From a checkpoint of a small spectrogram enhancement model.
Data: trained on simulated sounds of rotating machines with and without faults, 39062 training examples.
Rows from block 6 of a small spectrogram enhancement model, named by matrix and row number. Rows with one number belong to one channel. Each number is 128 + 24 x the weight over its row's rms, rounded and kept within 0 to 255. All counts start at 0. Numbers have three digits each.
After each channel's rows are labels from the 100 clips, of 14976, where the channel reaches its highest value: "responds to" is what is common among them; "band" is the frequency band that holds the peak. Only what is clearly more common there than usual is listed. The data: simulated sounds of rotating machines with and without faults. In brackets: how many of the 100.
# convs1: first pointwise conv (model.enc.2.0.convs.1.weight, 192x192x1x1), inputs 0-95
# convs3: second pointwise conv (model.enc.2.0.convs.3.weight, 192x192x1x1, transposed), outputs 0-95

convs1.32:107122113129113137114139121097152158123102160137133138149109129140139095152135165069148164160166106161116128140155145128096122101113116134116134155155127108136118120116141102117166161147112107163128126156126089114108116128121120158156135093118090180109127150123149130126095119128144126105
convs3.32:126167129183103118113102139121176157098133155152107109120113145131124106123134111095188142137156094140108110087142123141132142140151093117131120118166160161146188107126132148131155132130108092099107137135107177128113120121105118096129147115146100142114114107164138162136160152121157136116
responds to: conveyor (60)
band: 1000 to 2000 Hz (35)

convs1.154:139128138061136102093143127135179106133130147085083141134126102107160152132148158148135089112098174090120136106111149130084130125125122111128112107130135149144121124157128123136125104142107100131169161105098085113152133119117163137138071092147119123128105132114101120130109142132156129149
convs3.154:136143142132108110115149136138119116147088123115109111172126141152124128088133123147126146077126165132128124136140147109110137127136084099143055120141133151110136143127150129096165097128138085104123115152093110129107163148141141117062128105094128130180148104181132158166137140109157120136
responds to: electric motor (81); speed: slow (79)
band: 0 to 250 Hz (87)

convs1.139:134121196122155118117063138075094115121177127191135088133086138103110065078120126121128138166142161133110098156146167147134132158106133169111136181108092159154163096143146139131121111141109139110135100152144123142095143142092140121142125112131123140090116146128106120100119140126126090107
convs3.139:120115102152132133127150136114084135106107126161125124079081134163153128168118131143155136090101157115134189122161103138171107132128110115110124162147173141156123159133106124101185142116143081117170109131169108117114108082120108110110146116143142130116201142079134131176131100075157128143
responds to: speed: slow (71); piston engine (34)
band: 250 to 500 Hz (78)

convs1.69:122158123136158123124137120121101103130156115099140140102107102138132108092129123104155132114104144131116112181119146150120138108156141121180102155127173117080085153152070094139152164181161123107115128148119162147089127120182137129175150128150110101094127101191101115093103122116144114164
convs3.69:140093150149127157150106122110160125133115109133148149109114157117145097149121112124145110137134114137100112155147181161114122122166121138152140121114139083155097126115137196129161098154137103136132149220149136167117114111140136143163160111125157142126161182159121146149120120154165083116
responds to: pump (49); muffled (low-pass) (45); fan (40)
band: 1000 to 2000 Hz (57); 500 to 1000 Hz (36)

convs1.128:147113049109144135117136085165126178111153096116140105135137155113129124105122136135122132113101146151119077135102103135162138086125123095122137157099181162130139135123075124097134113122146087130135110133109144159154141119148114103152107149134132088145097125129086104140134134111171081136
convs3.128:139176101156171130075139164117134132121130142119152145115161140125120096102148088101165177104128103149116131151111081088128111116126122133189172146148141183084106100192151111138128104119114132147115155118144127080129129122168119141091189140108149153104102136153156125130135139131127145105
responds to: pump (85); state: normal (73); text has "fault" (73)
band: 250 to 500 Hz (53); 500 to 1000 Hz (46)

convs1.143:070155090121143092141100127107158123147112105183124129133095114096124126166138128117089139098141186193106123128116112144123067097117129139119148139144141114098105081149141153133124136109160149089134146126118089131143157175135125099146122122121140126155129150123161133133091161133146114126
convs3.143:097128126122126131123148144111084140127132123196133090135120162135141086118140119133112109135112080134113116144134074105120137126120147142138185075123140134142146119124136164115190158133128122123120104101125149135146122138137123141177159133155161142091119158138102116147168067118180128141
responds to: speed: slow (65); piston engine (55)
band: 250 to 500 Hz (41)

convs1.106:139144151076157131088127115109085175134141080078125101156118130097074155145094116114185100123126163085103140106111105134130101113097118095128131138131090110097131140122151141074164135136121107125137095092099132109126192127120115153096121147126122118149181122084117126150156148136144095124
convs3.106:137120122145140137113152153138127101148137082112155089111145150157108140144079149125145095127097150143108129174141152137093142102124086112133084123103136176081112135127129185092175108117142142136109159207164134077158132148118145123132172141108148127147142138140177088142118146151162119126
responds to: conveyor (56); thin (high-pass) (48)
band: 250 to 500 Hz (85)

convs1.101:140150108132145104079125123151194111079123105133099174086129144128083144117127131136206085123131124160152127111103092073126158135128132079144142135125093103119106117128148129133102151109152166156120123083129113074129100132146137168131149126115083128158140133112084163155151104152090100094
convs3.101:134175107146136119092114143157089175151127141141121136102129142119094120126094118132199114137124076142098155161126149106132122157129089109108155133146112093114127149148110107132142134113138122136113112133118126130150122149105092082138144100119153124167154140138104120124148129118142070114
responds to: electric motor (69)
band: 2000 to 4000 Hz (72)

convs1.162:113148172110092144161172122154140137126154088112115108151133173133141114077110142131101138169091088134139112124121094142138127121137108128159119163127148121106118113123052152064110116144158191142121145098123121145141156104119115137092142154096151149124106097147118124156126136110141129151
convs3.162:141123141133191094101126152134135146108152128109130148131108146162134139114097119167118087142101132143098165133131143161121133145104098138121141125159131167151084077105127113080107142129145147108112135145119138157130191101148113082099137098126120081125124106111122135143171118114125124131
responds to: conveyor (90); speed: slow (62)
band: 2000 to 4000 Hz (57); 1000 to 2000 Hz (35)

convs1.19:145101114144175129135169154102158149123165129167143111115085144077129171108120128120110117109101188136130076110110132118153144157134108106105108088154155114123110124128099162129117145149131149109172135120126146187101140123147104092098112109089136118117115124103137092133119125114170114133
convs3.19:110135156149099110086132107082103127135097140106158141081124095130155163138126155134148120139111100101120099144103155103136104122182131134110120123128109097100077123101135113095117130146138140089129134166149133163127126139137119139119096152168116113077141129121128117077092142116154114138
responds to: pump (34)
band: 1000 to 2000 Hz (36)